Weights of a small contrastive audio-text model.
Model: log mel input, encoder moe expert_choice, encoder width 256, text encoder width 384, text encoder norm layernorm, text encoder activation geglu.
Training: soap at rate 0.0017, 9300 steps, batches of 256.
Data: 78125 training examples, 30.5 epochs.
Rows from block 5 of the audio encoder of a small contrastive audio-text model, named by matrix and row number. Rows with one number within an expert belong to one neuron, the router's apart. Each number is 128 + 24 x the weight over its row's rms, rounded and kept within 0 to 255. All counts start at 0. Numbers have three digits each. After the name is the row's rms in percent of the matrix's.
Before each expert's rows are labels from the 100 clips, of 14848, where the router gives the expert most weight on average: "responds to" is what is common among them; "lies over" is the class under the peak. Only what is clearly more common there than usual is listed. The data: single English nouns, adjectives and verbs, spoken by a formant synthesiser in many voices. In brackets: how many of the 100.
# router: router (encoder.blocks.5.mlp.router.weight, 8x256, trained with AdamW), inputs 43-85
# gate: expert gate (encoder.blocks.5.mlp.gate, 8x64x256), inputs 43-85
# up: expert up (encoder.blocks.5.mlp.up, 8x64x256), inputs 43-85
# down: expert down (encoder.blocks.5.mlp.down, 8x256x64, transposed), outputs 43-85

# expert 6
responds to: reverberation (93); /i/ (60); /tʃ/ (36); /ɪ/ (32)
lies over: /i/ (38)
router.6 099:155102139119152183138121133063151146167121152138178156131147127136142137136149164130155133123161156201103125128107112127165109122
gate.5 203:128128128177128128128128128128128116128136128070128128119121110128059128128128128128197128178128095128128128115167128128128184128
up.5 193:154128128128118117128128101097158125128043128149087128113188161180162117099061128128128128128128113159116128128052128128128066156
down.5 167:128062128200128128126128128128128128128128128128128072128128128142128128121128128128128128165134152120096104128128127129128128128
gate.6 154:128128128146128152116096136128168128128193107121128132137128161128125148128128128128128128128118112218128067128128128128128128128
up.6 120:128128128100152128128128128206152128115136135128128128128128128128076140128080100112128082155128128151128128128128172123128194166
down.6 133:128108128124210128155128128128149134155128195161128128103128128128128128125095128085128189090128128117111128115128128128128128128
gate.7 116:146128128128128128128128135128112128039128128128128128120186145101128089128128128166128128128128106128128124098128128082091128174
up.7 137:128128113108128173128128128128128128128128093128128128128128070128127128128128168128062150128148128109128206128104128176128238112
down.7 133:121128128067112128128128128135128128128117177128128128164051076128074128128128128053094164028128128128128098128128128163128128089
gate.8 107:069128086137080128128113128128094128121098179128149197110128128131128143128128128046128127128128128128172086150147128128177128128
up.8 093:128141128115155112109150086206129080127133128128128062128128179109128128128128128128128128086128128128109181128086128128085149128
down.8 101:135109087128128128128128128128128201128128128128128128128128128128128128128128128128128119109133128128112128140128122111138128128
gate.9 065:184128128076137128039099128128106128128128123128094128128128128128128082128128128076109089128120128117128128128128202128128128128
up.9 067:128128128128130103128128128128080128093128128071108140155127149128134128128128098128128162127191128128128128128128128136066113062
down.9 082:128128128114164128128128128128128128154128128128124101128128128128128191128132128128146128149198128171128128128094128128092128107
gate.10 084:128128128128128057128128128238128128128128128128128128128128128128128128128128128096128128128128128128128128128128128128128128019
up.10 073:128128128128128128128128128128128043128128128128128128128128128133128128128128128183254128128128128128128128128128059009128128128
down.10 086:128128128128128128128128128128128232128128128128128128128128128128128128128128128128128128128128128128128128139128128128128023128
gate.11 058:128116128128128128201128128128128133128000078128063153128128128128128128128128128165128128128128128128128128128128128150128128128
up.11 075:128105128128128128128128128160128128128128128128128102128077128128128115128128089140094119084128128128128128128128128128133128109
down.11 062:091128162128128141128208128093128128128128128058128128128134128128172128128131128128128128080132128128128147096125165128128128128
gate.12 074:128128128128128128113138128128128128182128128128128128147128082128173161128128087128128128128128128021128128128088128128183144128
up.12 090:076128128128128128128128128097124128128122164128128128128088128111091107128128128128128128128128128128173192128128128128121128128
down.12 085:128128102128128128154168197147128128128128148193128128098065128128128128128128128219128128116128128128128128128103128128128128128
gate.13 142:128132137128095128128170128105128086096128064128128128128128128128128128128140029128099128128128098166128124104128128063163128133
up.13 121:128119170128117103128128128128128128128128128060158128128128104118127128193128128128092128128164128128128128128097060128115128128
down.13 114:128157086064128159128128132128128128128128128171128128109128128082128128128128128255128085107128075128128128128160128144128161128
gate.14 035:128203099069128128141145128128128128128128128128095128128128081128128128128060128120128128128128128004153128166128128013105051128
up.14 039:095128128128154052128128128128128128128201255128226128135128128128114128128128128128128128128119086159128128128128128189128128128
down.14 044:104128064128058128128128078128128128128128128128128171128128128128137164123134128067141098198128128128118128128128128090104128218
gate.15 146:099117126125128128128076137128126128143066076086128128128189162134128128128128128128128069128128132095128128128128141128128128165
up.15 202:128128128180186199161125128128128128123086128101128146128224128128128176171167124128133128149128128143128139126128128128194215104
down.15 192:128128128128128128128128128128170128161128128128165128146160128065173128109128123159147128128128128099128128128104092099128157170
gate.16 017:055164128128128128128128128128128128128128128128128128128128128128128128128128128128128128128128128255128128128050128128128128128
up.16 017:230128128128128128128128186128128128128128128128128011128128128128128128128128128128002128128128128128128128128128128128128128155
down.16 023:128128128128128128128128128128128128128128128128120128226128128128128128128128153128128174000128128128128128128128128128128128128
gate.17 077:128123149128128128188128128128128128103066128128134084169128113128128128182128130135061110128153034128128138128128083111128128128
up.17 070:188118156128128128128128128145128128128128128128128118128128128128123128118128193128172128128128128128092128167128128128128128128
down.17 060:045150128182128128128128128128128165120128128128047128128128128128128128114128188128111128128128128132128128128128128128128128057
gate.18 017:128128128128128128128128128128128128128077217128128128128216128128128128128192227128128079128128233198128128128128128128128128149
up.18 016:128185128128128110128128128128128128128128128128128128128128128128128128128189128128128128128128128128128128128128128128101199128
down.18 020:128128128082084128128231074128124128128128128072128174128128128128128128128128128128128066128128092128128128185175128128172128128
gate.19 047:090156128128128128128128032128128128128128141128128021128128128128128128128060128128128128128128128128128128103222128128128128202
up.19 049:128141128128128034128097128128128128128128128128128002128128128128006087128128128128128184128128128128128154128128128128123138128
down.19 049:128128128128128128128128094128128170128128128119128128128128128128128128128128104128032128128128128128128128128128128128062128138
gate.20 060:128128128128175105158128180128128128128156128128048099128128128128172180153131128128128135082099110128129143128088128128128128202
up.20 053:093134114128128149095153094128057134128122128128128128135141128128121092128169108102128154128128128128128128128189128128096134073
down.20 046:128128128128097148128128128128128128168128128116128128128128193128128128135128114128148128128128153128128128152128092128151128171
gate.21 129:128128128128128128128128128128128105128128128128128128128228128117128128128161128128128128128170144114128128128128183113128079114
up.21 111:128114128128109208128128128077128106171047083128128128128209128111128128128196087128171127128128128176128128128114128099144068094
down.21 137:160128128128086128148207134128128116149177128135128128122128128128128119128128115077128130128128128128113128154152066149128128160
gate.22 085:144128128128128128128128128128128128128128128101154088128128174128158108128128119128128168125128180169140094095128128128115145128
up.22 102:128167188128113128128128128128128128128156128128082128128190077128136128128128128128128065134105128128104128178128128128128128128
down.22 096:128128128128128128128128128128108128116128122128128128128128242128128126136128128128154150165140144128128119128104128128128152128
gate.23 100:120128128128128168128123146111180131128200064153128128128090128128128159128128128072128157172128106169093128128098128128128128115
up.23 102:095103128199117104128128128116079128145128128128128088131187186128128128106143038128101128128128128128119128120128128128128120132
down.23 105:128128138128119128128128128128128111072139128151128128203087128157100128128128028020131072128128128128128128128127128128141128128
gate.24 115:128149128117128128128154128128128128066128128128200128128128128128128128128128128128128102128179141131172128128190128202128128128
up.24 115:128144128146110160128128128128128139168128066110128136128128128134128111128050128166128128127063128128095128128128128111036128128
down.24 107:128137086128166109128120128102150128128111128165128128128090103047128128128128128128128128128128128168128128147128128177134128128
gate.25 040:128173081128128128128114128128128128175128128128060128251128180128128128128128128113128128125094182128128183128128128128128128061
up.25 041:128128160128128128128128171128128128095128128128128128128128128128128128128128128220128128146128088000128098128128128085053128146
down.25 054:128124190138128097128128128195128128128128115128128128128128128128128128152128128128130128128128128147128128128128128128253076053

# expert 3
responds to: /s/ (68); /eɪ/ (44); /ʃ/ (31); /dʒ/ (30)
lies over: /t/ (33)
router.3 106:123191110141139113138123111090133154116152110143149130130175126135091124125109135157108156133141123117091117150121096173065124143
gate.5 034:128104128178128128082195128128102128085127144128128128128071189128128138128128128143128141128171128062128128128186128128128128096
up.5 038:123128128128124128128128160131064128128128087128128073128128128128128128128053128117064133128200128128128128128195134128128128128
down.5 035:192128139128192128128103128082064128167118128155176158058128128128121199128128161128088105191128128128128128194128128128128128128
gate.6 115:128128128128065128128128176128128128128128128128128114140128128154128128154087063128090045083121128128128128128128128128128165128
up.6 109:121128128128128128128128128021128128128084128128128128128128128154128128128128128128156128128128128128124128128155128158128128128
down.6 108:128128203128128128128128128183128128162128128128128128183184128128128141128128128128128128128128171167110128128128114128128128128
gate.7 152:116128128128128134095128147128076128128128128152125128167128128128128128148128128128128128109128102102128104066128128177124125108
up.7 142:128128079128128128093128128128128128128128128128131128180128084128128128147128128123170128128128106095128077081128106167160125101
down.7 162:128128128128128128128144066128140128128112047128128128134128128160128099128163128197126128128128128150159099128161100128128143128
gate.8 088:128109128128128128128066128128070128128128090102150128128128128128128128128128128128128076246120128128128128128128128128124128128
up.8 109:128142113128128128128128128128128146136128034135128128128128128128128128128128128128005128128128128193128128128128128128128128137
down.8 104:128128188128128128128128128085128128128128128128114152128128128128128128128046128128128128128128128128128128128071128128128140128
gate.9 065:128128128128080099128128128128128128123159128109128080128128128138146128055128128164128128128128128128128128128128128128128094128
up.9 076:128140128106128139128160128128152043128128128161142175128128128128122118176130128100128128128128128102128128128128128176128096128
down.9 080:128128128128128128128170141177128128116164128114128128128105128168128128128098196128128128173169128128128176128128113128128148128
gate.10 020:128128072128128128128128128128128128128128042128128128128128090128128128128128128128128128128128128128038128010128128128128128128
up.10 018:148128128128128128128128219128128128128128128128128128128128128128128128128079084128128128128039128128054128000128128128128128128
down.10 018:128128128128128155128189128128128181128069128128128128128128128128128128123128128128128128128128055128128128128128128128128128128
gate.11 146:128128128144128149086128128128146125128115128113128128128128150128128128080165147128154128167128128128128092119128128162075150128
up.11 139:128128128128165128167128128165128128178128072128132128187128103128128128128128099128128128090128128128128160132128128078128128128
down.11 116:128113128128135157081128054128107151128128128128128128149156085128128128155128120128154091128128128128128128128128185128128128123
gate.12 149:191128135129128154128128185128135128146029128128128128128128128077128128128122128221128106128121196128128128128128113165128087029
up.12 165:048128128138139128128128075128128136128128128128126128124128177128128128128128128111128128128175128130128128128128128114128128128
down.12 151:128083128128128128128128128128200154136128128129128137128128128128128128166128128128128128128128128128167128128140128128128128171
gate.13 051:128128106128128128078128128128128128128128026128128150197128137128128128128128169128128035128128167162128128128128128128176128128
up.13 066:174128138128128128159099128128128128128128128190128128128083128128050128128116128128128128128128128128128128128128128128128128128
down.13 075:128128128128147128111128128128128119128128128128128086128081045128128161077128128167181128181128128128128128128128128115075019128
gate.14 094:104128128128137128128133133122128148176081128133128128202128128123128128125193128178128128128135128128128128128128128128135097151
up.14 101:128114128083128128201128097128092164154128128128128136128128094129128114128090128128128128128128093128128157102128173137128128128
down.14 114:128071128151128133195128128128128128129128128145113133128101128128128079128128128128138128128195115128117095128177128128101051086
gate.15 038:128128128128128128128128128128128150128128128128128128128128128048128128128054128128128128128128077128224128128128128128128128128
up.15 043:128128128128128101128128128128128128128128070128128128128183185128128068128128128128128128128128128128128128128128128128128128128
down.15 050:128128128128128122128128128204128128128128128250128128128128128128128128128128128128128128128128128128128128003128128128128128128
gate.16 112:128087128150128128128128128128118116115190128128128128135165128128148128128128128128128059163128128128128128178128117180128162128
up.16 120:128113043128128148112128105128128166135128128139128128128127128128137128186165128128128154128128128050081128026128128133166128104
down.16 105:107128131128128128122128128128128128130128128153095128128128128128128128128069167128128128128075151128128128085069128209128128128
gate.17 128:155128128128128128128128128079128128128128058149128128128185128128128240112128128128128128128128128128128128146128128025128128128
up.17 119:032128128128128128128128128128128128128128128128128128128004021091128051216051086128128128072128128128139178128128128133128077112
down.17 134:128128128128128128226128128093128128128128128162128153128128128128128106128128128128128128128128128128128086128128099128128128084
gate.18 134:128128063127128128128146128112173128128235077067128128128128128128146128128128128128232114128128128128128128128128150119128128128
up.18 135:128128128128123128128117122128088128128016118128186128128128136128128128159069128128128141120128128128163096155128096128220128128
down.18 142:098128142128128128128128088128128093128128099159128116128128149058157077128128128163128128128097128128128128128128128046134128145
gate.19 043:128182128203128086128128128000164123128128128098157128128128128128149094128137128128128128128128128128168128128128128128187161128
up.19 040:128128128153128022128128128128112128128128128128128128186128128128128128128128128128182128128080128128193124128094128153128128128
down.19 042:128128128128128128128128128115128128128128095128128128057128138128162128128128128092098128128128128128128128128128128128128132128
gate.20 025:128128128128128029128128128128128128128128128071128128128128128128128128128128128128128128128128128128128128128128128128128128128
up.20 027:128128128128128128128128045128128128128128128128128128128128128128128128128118128128128128128128128055128128128128128128128128128
down.20 031:128128128128128128128128200128128128128128128128128128128128128128128128128128170128128128128128234128128128128128128128128128128
gate.21 128:130184128146128064128126128128151128128128128137128128128128128128128128128128128232128128128128128128128128128128128128151128097
up.21 129:128085128128167128128155128128128088128128052128128128128128128113128101128128128033128128128104127157105128128128128161123128128
down.21 106:128128088128128120128130128142087128128128128110128152159128082128128128194128138077061128128128128128141081128128128190128128128
gate.22 116:128128128101128128141144128128121175128177107190105129128174083128128147128128128128128128170050102187128128098101174080128128128
up.22 122:128128128133128168148128071102137128128128128128084116159128107128128128128128135128082128145021128179069128124090128128087128128
down.22 105:134128128128128128113128128128128128157184128128128128161128128128128219128128128128089121128128128128128128128128153128128128128
gate.23 054:128100128207128128171128128151128128128162128128128128143128128120128128128128128128128128128128141128164128128128128128128128126
up.23 063:128128128128128075109128128196160128157128119128118128128128128187128128128093128128155128065128128128047128128128041128128128147
down.23 056:128128128128128117142128133128128128128128100128135128128155128068128128143209128192128078047128182128128096082113128128128048128
gate.24 048:128128128128128128128128128128128128128023128163128128020128128128180069128128128128128128128139008128151128114155128139128128128
up.24 056:181128128128128152128128141128111098128122128128128146128128128179128047128128083128128128099128128105118128128128160128128128107
down.24 044:128128226128141128128128128128202184128128128128128054128128144215172165098128138128128128140128128128128128143128126128128128128
gate.25 169:133125128100128115128130128128128171167204202119128151128167128181128128126128128099087128128128135128128134131147128128060128125
up.25 174:132128147128128128128133128128128091128128128122147128128128130085128128128123128141195128128092128139156124139121161128199173137
down.25 147:153163128128128128128182152188128128100128157149128128128128165120128128123182167128128128128128087128152128128089128128098110128

# expert 1
responds to: reverberation (78); /ɝ/ (63); /ɑ/ (59); /ɹ/ (52)
lies over: /ɝ/ (44)
router.1 103:124092097136123108109127095105115160132114088127113171171127090166147131122152115099073119173077148125122110098193168069141108111
gate.5 104:094128151130128123063100139163153128128152128128128128164128128128128083213128182140128128113128169128128128128128128128128128128
up.5 114:180133129147128083130128120147128121128128128128128128139139128128091200087128140128128128128128128135166128128114128128128128128
down.5 107:128142128166128128128128128135150128122128138128128128128196128128128130128128128128103128128210128128197128128128150128128128128
gate.6 037:128128128128096128128128174128156128128128128128128128128128128128072128050128166128128182128128104193128128115128128189067128128
up.6 037:185128128128128113142128128128128113128187128139202171128128128128147128128128076174128055128128144128128128142128128070160128128
down.6 038:171103128128128128128128205128128128094128128128087128128128128128128107128128128128128128128153128128128128128128128128128128128
gate.8 085:128128182054156137128128128128128128128128128190149128128139128068119121128128128128090091128128128101078098128128117104128128177
up.8 086:128128133145128128128129128128128128128096132128116128128128080128202117090128128143135128128121128128128161162128128128128120128
down.8 087:089128131128128128128128146128128128131091128128128128128107178130128128128163128128029128128128128128128128128128128128128118108
gate.9 131:128128163128051128128128085093128128128055166133079128128123119128128128084143150128128128128128128128107128128140130110128122128
up.9 143:128128091128128128128128160128128128128128065120167128128128153128124102154154128128128111128153128128173056128128128150163128128
down.9 137:152128182128128128128163128128084128128128128128165128128091128128193177128128128080128128165128128128128128128101142154121128092
gate.10 104:128128128128030128128128128128128128205128128128128128128128128128030128128128128128128235128128128128128128098128128128128128128
up.10 118:128128128128128128128128128128128128116128128180128128190128128128128128128128128012128128110128186128128128172159128128128128128
down.10 121:128128128128128107037128128128215128128128128128128128209090128128128128128128128128128128128128128128128128128255128128128128128
gate.11 138:128128142110051128128128128191081128128128128128083128128141128114151128128128128128132128128128123113122128128128128128128128128
up.11 138:128128128128046128107132128128080103128128209128069151146128128082128130128165146128128128128128117128139128128128128128128128116
down.11 141:138128128128128128128177080128128128132093122128179128128205100128139067030128128099125128128128080128153128128128127175128159128
gate.12 139:138062128128128128201113128102070096163128100169128128128128128128121129128170128118169177128156128104128112184126128128084128083
up.12 135:128128100128167108070104085128128132147128128076128128128134128128155105128128128146101140124127147154128128074128128128155128184
down.12 127:128128144128128128128128128159128124175128128128128128128128128077185078151128149128128112139089154128128128128141128128128128182
gate.13 055:128128045128128128180124128128128128139128128128128128101128128128114104128201128190128128223060128128128128099138128128128071128
up.13 057:128073067081128128128103128128128128129128035164128114128128128128128128128169128128128128194070128128128128073128106128118082128
down.13 055:137128184128128128128141128128128128072128128128141128128128128128128128128097128128128128059171128164128128144128139128128205211
gate.14 147:128128133128146106128148168128128128163079128128128104161128107128128128137128128128203128128128128128116128146128128128128128128
up.14 146:128128127128128102128128128128165117168084059148128099179069128128128115128143184127206128141128128128128128162182143131128128128
down.14 115:128141196128128128094128128128128128128128128128128128128134128128128128065128128128216132128128149128099128143200128128128086128
gate.15 124:140128118128128102168128128128089137142128058128128128128109106128128081128128117157106128195126149128128128173154131128080128145
up.15 111:128116128094128128128149128184171110128127128128128128140128127128128128128128128128128070042111128128089128128128128128128124128
down.15 123:121128128128128093128128128128128118128128128128102128135167128144128141128128119128128139128128144128128138128166116141128108128
gate.16 126:128147128146128169111119128120128128128128128125104128086067119128160129128214155149128128128128128128133211119128119155128090066
up.16 121:128128128128166128128122128107128128195128115118128145086092133128181133128197128136128076173179180128128128104128128128103128128
down.16 132:076182135128128140117121128079128148117128128128153128128190128128128128144094128115128128128128105170148128111128120191128128128
gate.17 022:128128128128128128128128128128128118128128128128066128128128128128128128128128000128128128128128128203128128128128128128128128128
up.17 023:128128128128128006128128128128128128128128128128128128128128128199142193128128245128128128128206128128128128128128128128128128128
down.17 024:128128128179128128128128128128128128128128128128128128128128128128128128128128128075128128128128128128128128128128128128128128128
gate.18 123:132128128160128128128128128163128128216134128118128137128128128128128128119136128128128115128190128128128110154128128109128128128
up.18 120:134097128128141128128100128128123148128097128128128129086122128128095128119128189128128128128083128107178128128117128128128170128
down.18 119:128128128205128113126128128172177128128072128128128128128128128128117090179128119175128128128128127128128128041100128128098128128
gate.19 046:159128128128128128128128128128128128128128128128117128177128169128128128128128128128219128128128128128128128150128255128128128128
up.19 037:128128128128128128128128128128128128128128128128128128128128148128128128219128128093128128128128128128000128128128022128128128128
down.19 061:128128128086128128163128128128128050128128128128128128255128128128128128128128128128128128128128128128128128128128114109128128128
gate.20 072:128128128128138128128128128156111128128117236128152128128131128079128128128128093123128137128128144128059128128129152128128138137
up.20 063:128122128128128078134128081194128128128170128117128128123140128128128128141128111089128128128136154182128128054128128128149056128
down.20 086:140164128171128128070123128128128114128130155128179128128128128128128128128206128167128128138128077042128128128128187128119128128
gate.21 122:113142122136128128128141128121128108128128128128060150212128128128137156053123128128145150163172128128128147128128128128150132113
up.21 109:155110131128128128168128128128128128128105128128197103128128147128128101161079091128163154128128188128179128128128128128109162128
down.21 109:106128128128128128157128128128179128128146128128128128096128151145128128131128033128128128092155128128128128128177181128128082139
gate.22 076:128128128128128128128128179157128128128128182194077128141013122128128128128128128128128128128128141128128128128128186162071164128
up.22 090:128128128128128128128190128128128128187128128127128128113128128128128140128152230128128128039128128109144128096128079128120081108
down.22 091:093100128128128112128128128128142092142128061128128128127233102128128128128128180128166128061128128128128128128075128102128065112
gate.23 133:048078128128062128033128087128128162134128128128128128128023128128128128128128128128153128128153123128128189128135108128128158128
up.23 135:053128124128093176038192128145128128112128128143128134158128110128128128128128157128128128128161128128144160128150128128128128160
down.23 152:146198128128140069064138128128128128128128128067128128128111128128128128128168128128128128128128205147128175128041175128128128176
gate.24 074:128128042088128128128152128128128120128128128128128128128128113128128115128128128128128105128163128149128128128142128197128124142
up.24 076:124128128056115128201128107128128103128128128128102128128128138128155128128128128128170128128128128128163099128148117128128128128
down.24 079:113128128136087128128128161128128128128176180133113128130128158216128128128081090068117128127128114128128128094128169128128099151
gate.25 143:120128083128128101147114056128106128128087082128128128168100128128128128096128128184128128171128128128128128128128076116177128128
up.25 139:117128128128128128128128128128102128063104128158128128206128128128128128128128128217128128128128157128128128141128128128193128128
down.25 144:133113128128151107128128128142128082125128135108128128132075128111128128128098206128056128128128118136128114128128128128128088128
gate.26 158:128128175094120128128116128128128100128040128128157128032182128144128106148128128128128128098128128128128134128128126128128128111
up.26 157:102116115128128128110128128114137128128255128155128128128082128128128171120128193112137128127128128128128128088128128082128128128
down.26 170:167128128149128128128107100128128128128128128128144128186128128128128128097128128070128128128128128237128128118093128128128128128

# expert 0
responds to: /u/ (61); /j/ (49); /ʒ/ (48); /ə/ (48)
lies over: /u/ (50)
router.0 107:120118086152117095127106167129109124155171138168087125138138111148137130099130156110121154136093121112116180100124124127116158105
gate.5 089:078128128128085161167157128147183128128128128128174134150128128128214161128072147128128128128128128128128128128128128128128128128
up.5 079:069128128128128065128138154154128128128128190128129128148196150128128077128140128128093160042128181128128128128128168128128128083
down.5 093:128128124152128128128145128128128100082142099128128128128128128128192128128128128164128128128128213128128128128128128128128128055
gate.6 105:151128128128149128128128128104128128128128128128128128128128128128128128128128128128128128167128128128128128128128128128128128118
up.6 101:128128115128125128128198128156193128128128128128128128128128128128102128109128144128128128128128121128128128128173179128128128128
down.6 100:128136128128128128128128128128128128128128128128166128128128128128128128162147128128181128128132065144128075128128128128207069128
gate.7 136:128128128128128128128130128128128128128128128128128128128128102128128128128128128128128128128128128118128128196128128128128133072
up.7 162:153128128137128083058128128128128077128128087105174128164128128128128128128124128128128128128128128128167128128153078128128128148
down.7 163:128128095128129128128128128137128128128128128128119028128128128143128113128107128128128128121116128128000128128128128177128128128
gate.8 129:128128157140128095126128132128119128128145108128151128128204128128073050128128128128189119145128126145087128128128128128128127141
up.8 129:128128128117128128109128128128128128128128128128108128128128128128161128128216133128128131079148149103128128128092154128128122118
down.8 125:128128141128128128128128143128128128173128128128106128128128128128098128152128126128128128103071128128128128128062177096128128128
gate.9 060:128117115128131128217128128128128128128128058128092111128128128128128128128128128128191128128128128128118128128128147128164128128
up.9 060:199128128172111094128128128084128128128128169128128175128128154128128128128137128128094128128128128128128128152082149128034168128
down.9 063:128104128128205128128128128156086103128128069128128128121130128128128044128128147128128128147128128103101107128128128128128128052
gate.10 082:080128128085130093128173128134191165128128128135152128052128128128112128128161128128128118090128088128138155128128128128198139128
up.10 084:058128128128128128067128136128128128186128128173135128128128196076128143128128128164128164090128114117128166128128128074128128128
down.10 072:175128128128128128154128132128128128128128144090128128128128136197128099128119128128128136128128128128128190128027129128128128052
gate.11 096:128128128128185124128176114101138128128184099108128044180128128089128128128089128128117185128187128128128128128128128128128128128
up.11 096:128148128128128128128128128166151135128092123139128203128128128128128128178154128128158056128128128128128128128128128086128128205
down.11 105:128128128128128128128171128141128128128128128128126128224099128128128128135128128128128128142128128128128128187128128128160092128
gate.12 078:128128203119101180128128128123128079128128146185213128128128128128099128128102070128073147128114128128169128128128128128128062128
up.12 065:148128128097150172170128128106128128128128128203128117083128128181108180128079128128128140160128128128165128128128128100128083128
down.12 077:128128128140100128128128128081128128128128108128090128128153128128128128128127164255128128128128128128128088128209145128138128128
gate.13 102:128128128187128214128159128128128128128128128128128128128128128128124105128128128128128128128128128076128128058128128128128128128
up.13 116:151128128128128128128136128128128128128088128128180128128128128128129128128128056128128128128128128092128150128223128128128128128
down.13 131:128128128128128128128128128128128128128128128169128115157128128081090141128187128128128128128128128128128128134128158128128159128
gate.14 146:128103128067132128158128128128128065188128186128128128114128142067128128128133149095128128128128152128162128169128133128128205128
up.14 137:141128042161128128140100122128128115128092128172092128107056128128159128128130076128128092128072128128091070128128137128128128128
down.14 147:146128099128142128128128128128128133128128128199128128181091120040128128128128128151128100128196128128128128151184105128128128137
gate.15 145:128128061138128128057124098128180128165128128128128128168128128128128128110128128044128066128128128128132128128128111128084128127
up.15 151:128128054114128137128121128188128128128128154128128128128151128128128128128130112028128128128109128128122128128131128128095128135
down.15 123:152128144128128134128092128128144176137110128128099118128128128126128128128128069128092128128114106128128128128128166128130125110
gate.16 134:120128152248128128155069128160108141128128128128143128128128128128131153128128128126128128128128128128128173128128130142071128128
up.16 137:128128128128128128087128075128172113169128128128101128128106128088159128154128128128128062128092128141128128117128128072128128128
down.16 114:128128128128153138128119128128198128128128128128128128095120128068128128128128128128128128058128128107128145128128128128128128117
gate.17 145:128079128199128128128055162128074128128128128157128128128128128155133128128100128192097128128155123128128128121081128128128128073
up.17 144:109157128059164118128169128128128095125128178128127128128128142136115152166128143128168099128128128128128128128128128122128172224
down.17 143:119128128180128128115128128128101123128128140128191173114128128128072177117128128128128128128128128128107128089128128128128145104
gate.18 116:128101128128128128128057128128128120128190128128128128128128128128122128128128128201097128141082128128128128128128109128128128128
up.18 093:185128128109128095128128081147128128128128128128128128128128128128128044128128128128128128000089128128128128087128128128122025128
down.18 094:068128128119128128128128128128128128128128126101128128128128128128128128128128128128128128128128128128128128128128128128169128128
gate.19 049:128128128128128128128128128128128128128128128116128128060107128128128128154128128128128128128128151128128128128128128128128128128
up.19 055:128147128129128128128128128128175128128128128128128128128128128128128128128128128128128114128128128128000128128128128128128096128
down.19 058:128128128128128128128128128128128128128128128128128128128128128128128128128128186128190128160128128128128128163128128128128128160
gate.20 141:151128128216128101068128164128128128220128128128171189128128128128128128128159123106128128152128128128128128128119128128072160128
up.20 121:128128125128147164128128128128203128159139149162128099201116158159128128128128141128128128064133128201110150133140107128128128128
down.20 122:128128128128128128128128128124094128152128128104128142073128187128132128128153128065128108121128144150128128128063100130128089128
gate.21 013:128128128128255128128128128128128128128128128128128128128128128128128128128128128128128128128128057128128128128128128128128128128
up.21 014:128128128128068128128128128072128128128128128128128128128070128128128128128128128128128128128130115128128128128128128128128128128
down.21 013:128128128128128000128128128128128128128128128128128128072128144128128128091128128128128128128153128108004088128128128128018128128
gate.22 069:155128157128128128128062128128128185128128128129176151208128128128128128090095172052128128128147128117093128128128128128196143092
up.22 082:164128163183128128148175128158122128128128139128128128128128150128128128184128128128128163148128128128128128128033128128065128128
down.22 070:128133136128131212105128128128128128128134128128128128124085128128128128128078128185108038147128148128128128128128128128128128128
gate.23 056:128128128128128128123128175151128128128128128128104128128128082128128147128128073113128128156077128128163114071128090128120184128
up.23 054:128128128128128128128128179128146172128128128128128128128128080128128128145128128128128128128128154128128128102128128128170197145
down.23 054:128128067128128157049082128128058178128128128128128128167128128128128107128128128244128109127075162128128128071139128128128128158
gate.24 091:042128101128128128128122128128128128128128128080128128128137128084128241128128128128128128129128128128128204106128128128128128128
up.24 082:128163134110128128128128067175128128128184128128128128118117128128128128128109128128128128128128128128168123140151128179099128221
down.24 093:139128128128128128043078079128128166128128100128098180128128163128128128128128103164128094128128081128128128128120128134128130128
gate.25 127:140128165087128128070128119128128128128128141135124156113104131164102147072128128073118128128128174179128127128128107128128128163
up.25 106:128128128138128128128138128128128128080128128161128128128091128128120128128058128162128118131128128128017128128128128128124164128
down.25 120:128128161113137128128128128128128141128116128128128121128202151128128128128128136146128128092128128128128155128128128128128175128